A small audio-text matching model, trained from scratch: encoder arch crnn, fusion encoder width 320.
Rows from block 5 of the audio encoder, named by matrix and row number. Each number is 500 + 25 x the weight over its row's rms, rounded and kept within 0 to 999. All counts start at 0. Numbers have three digits each. After the name is the row's rms in percent of the matrix's.
# weight_hh_l0_reverse: LSTM recurrent weights, backward direction (gates i, f, g, o stacked) (encoder.rnn.2.rnn.weight_hh_l0_reverse, 512x128), inputs 0-127
weight_hh_l0_reverse.434 088:531501502517499527520529489477518488531515483539473505507504496520526512507545530498452507497576534467530475520438454541489500494488489524492481499494482478501512533515518505527487495456490476485522455517492482521558544484533479509497471530503459492457558499457505526573504511506506474488486511518468467463531489476493486497484501511487483507502495487473520514496518481481508483539511
weight_hh_l0_reverse.435 110:521536486502513539495506510517494523474465522432495457510524458516485518530498484528502491478505533518537584540490481504506509498520483534526482480508500506468522467458501466528545498519497533506487494472522493498466479489491524509588495531495513530503517498475517474512508496508477489518453523484484503488522507489541491492532477490435521486515466507513495460519492497516489528497464
weight_hh_l0_reverse.436 085:488478491566481498518432503495479525509484472511515500489534504519490506512490538518522473444430509502493491505481493481508476519503520536520465470514494516452504526491521486509451520520533479490506467494546530492482516530499511495526488501512514481486495486480495455477488486540517513529547520505481522503530476490492474520458489484497475522440476530545516458496480508501562489483462
weight_hh_l0_reverse.437 105:524500518513503525516482496488468534486519501498477497512471504551462496489486507466513513465509484518501503526485498494516500499474482520547502456505526493480542479450485452452498499495541562503446513524515513447509535464476490525526516538517473530514424526467496502516525483513521465499505501510515489489487528508489472525510545506542433485497509536474510495498512495530512495482465
weight_hh_l0_reverse.438 093:499470523450537513480485496527510480503450520469509521524501506482499455492459477496519486514529503517511528516500521477495498513451557521481487486528473515458483511492476512484541475505480496509511503470465509498482509466475528527466498516520516471548469509479507499493482507515531559489504488574483458550459549516500518454507460531531528514502480503480471474470497496497478472516495
weight_hh_l0_reverse.439 105:486507473502469493530429487521549517491462502495499513471531478520473498466471519489521524486480505492539475476505444474491484483467511510524499485563540538509487487509458479497480483486475485456453492501506510478502501453513467519508450465507490520514547503497490530531474518527467486460506493510502506488523496527493476523519465506508475525480513497488494560504497505544510455456474
weight_hh_l0_reverse.440 100:495480502503476440496525496500507547509504484527497513514504475503553507492522485524505513484482516515482485524513511545482491520490521495559505504473536463517514517481554558505462489530478529525474480489531493526538511469482450501537528484498511475496483507488517481535516559459533499479484519469552508509474476561523473486513512495468486489485489497483465462492507471487485503460458
weight_hh_l0_reverse.441 094:543513489455511562485500488490528516519517508507512511522509507487530493546511494493465481500498502546484464516499519476468531485548499492503478503473515473490516504474466483476549498468463452477489506540526478545529432505504517483563466496510495503496471481500495463454500472516529516524507502479508469478490480527530534535462463503515470491473518532521479471510526487518521531521498
weight_hh_l0_reverse.442 100:514483520494512517510479506494478484456451508517464541488528515499464514528530509523494466481510476533465484479441551531452494506500466535490470479511534477523493521524479491452491524471520470505489487501509495574519498512504497474506535492505510497479517448517489514498485451523517489489519500488490542442499533503485490465469531490542517486477477516536490522479460520499477526478531
weight_hh_l0_reverse.443 105:467482505523511510536480531542558481492497512495497508507511507487535489479449488532545497469512475524497436501504491521474457485525514492488481498477549471518513484519469509517522499527444523530496519524523495501541498550506507578490487497488513518522462462503488495483523510522452495552488475509486459504492517475499523507519483485501472564530468490527485486512497488479489522469496
weight_hh_l0_reverse.444 094:479467510560497523518520498495489539493509507499528555509498537503455529518475509515481494480485458480529510512498494523499503472494490550504502503497535492508505517476504487504519569498472506513494489482513538501528556510517458542552469534508545507497518472473516496527473473506487459513477529500541488466472519458533515512506502528492469487511491516490517512530487481496507487434566
weight_hh_l0_reverse.445 109:529532517458509484455513528490518540516498495492484554542500508523510507489486479525505548479504491497528471524503482479495455482514480515498480476543531530499527483528517539487524514481533517513510536495498447546553560512507543495512454502485525493498457502521496519524503502534505500492482462475511520491526550527544528531425520487501474512481521520493510507503498517512509478480518
weight_hh_l0_reverse.446 086:477483525557504532472526504504508544486530533488541562519484450531465500476532494489499530497490470544558479483522490487534482475504496507488507510503532474465506498497545502468526505491592531521494519510493538505508486506548526483495521475515508526486492517524459481494487484494542509497512515514481486519488502490521487530509509493446481534497488497460513510507527498498515529496554
weight_hh_l0_reverse.447 092:509535456491535481464460512485518514528559466519487534473494472503552486493467509493451518507509528499505492544489523528500494513498514547474500506509511489534522529515468507484497489489475492513494492479473504498525468459507526470486495510503515509532469477479523479528505508541539501524523489479519511520515453494480489464484540495564547479528499534456470494473517490466477449542478
weight_hh_l0_reverse.448 080:487516515501476501499514486518511496481469496518513479489493541573490499491503503523459489509512479477495535472509499480550519494488530510490513484506506500466496492414484489498561530486518521509513519509480476496407491477531484476510503507471480492504504497479479534459460498498459518529504467507508517480470475475470466510485471514525512488455466470531488497494491441502540489538487
weight_hh_l0_reverse.449 092:503520482471519523502528537580475524502490529516476499510490501453464485474551501527475492505507476517490522554477501525539483513489464489521502511483502475529521503490501515499533486544507459496476498480497465477508527492500519519476485553491481535483490480465508471472475496513518563475489493485526504503506494485527511500491479508506495535520508504506486460478535464500455523546414
weight_hh_l0_reverse.450 127:511515499500495484488489506459471512536453488454508476493469491447458512490518491508515488462479525530490500480484516505510486509546575448522510460481513513488538493521499551494488459471501498480462506497481469509539506500510535519519511472519502540490482524502494520517527480467475520501474544487541479485552508497469533482474497431495509526527483518503501481485557529485505499481506
weight_hh_l0_reverse.451 093:488499495522505543495489535493436515442468478510481547519485518489494482456516526490523500485531504477525492525532473515455459471505513508464523515493533486526539547471508501528528507565489519489510503469498529530466514516452515505501479472505500482518494486508482480482492541477481497513503486520470499476512509539519470475538478466504569530543496515511507471536521501476498474506527
weight_hh_l0_reverse.452 099:502527487495495520480510520465513526471470518522450511479521483496517552491480512469438497475512499546493509518480500528462518489485476467487518526480468459531514518525495512474533524502498459482462506521477509512561490508452527493524510506515523469508511503488522415538498474530456473508493486490500480519496489501501502484502550487490494535527509517531503496544535500499515545455476
weight_hh_l0_reverse.453 088:510485514522482536557480481500471547474518481471543491457504503500459485471515492487460499492500570504490466492517491508483507535451479480502512465508516511503486510500508521521515501497472499503495555461505480504502539460544451496556499502499501472510532482507495515463544503508458499469481527523495514474491513492542439510494504489468515495530500513499478430499527519527519523498479
weight_hh_l0_reverse.454 108:516450562515545528504498486499496515507487500472478511504494488520510544509492470537493527521497539481528526517521483500489485480503462489508450463526529518517536508499464514524506498520513516530500542507451486429523505462466518516495487478483513520481488495465517498523549486541509470500494477492538484467531529496528496540503489512434446501527462498493511539508530522524494509500483
weight_hh_l0_reverse.455 106:511526482549519476510537491514510491544489521450486531470493566454488491510469481501499522509486523465502510543482518469504479489473507511484494514499486487571500487489494473523484478488535550497477499449486551502565510485527455520482507480501537513462538498492484503529518508494486491509491475487484526501466503499483508503514505450516489535526497499500527528528526462525481469446484
weight_hh_l0_reverse.456 112:511470475489516487493484479514527497539489468499526467504492491544453472528506505554466514513450513545501512523498489475508503551488537499519458493492460549519483504496471507513474509497553494509515458553524428496506510498538487485522466492534510506521509478485481497491447500484468511482517476490527507547502464483513489485527477487494540447494466526499528469495482479483500508480477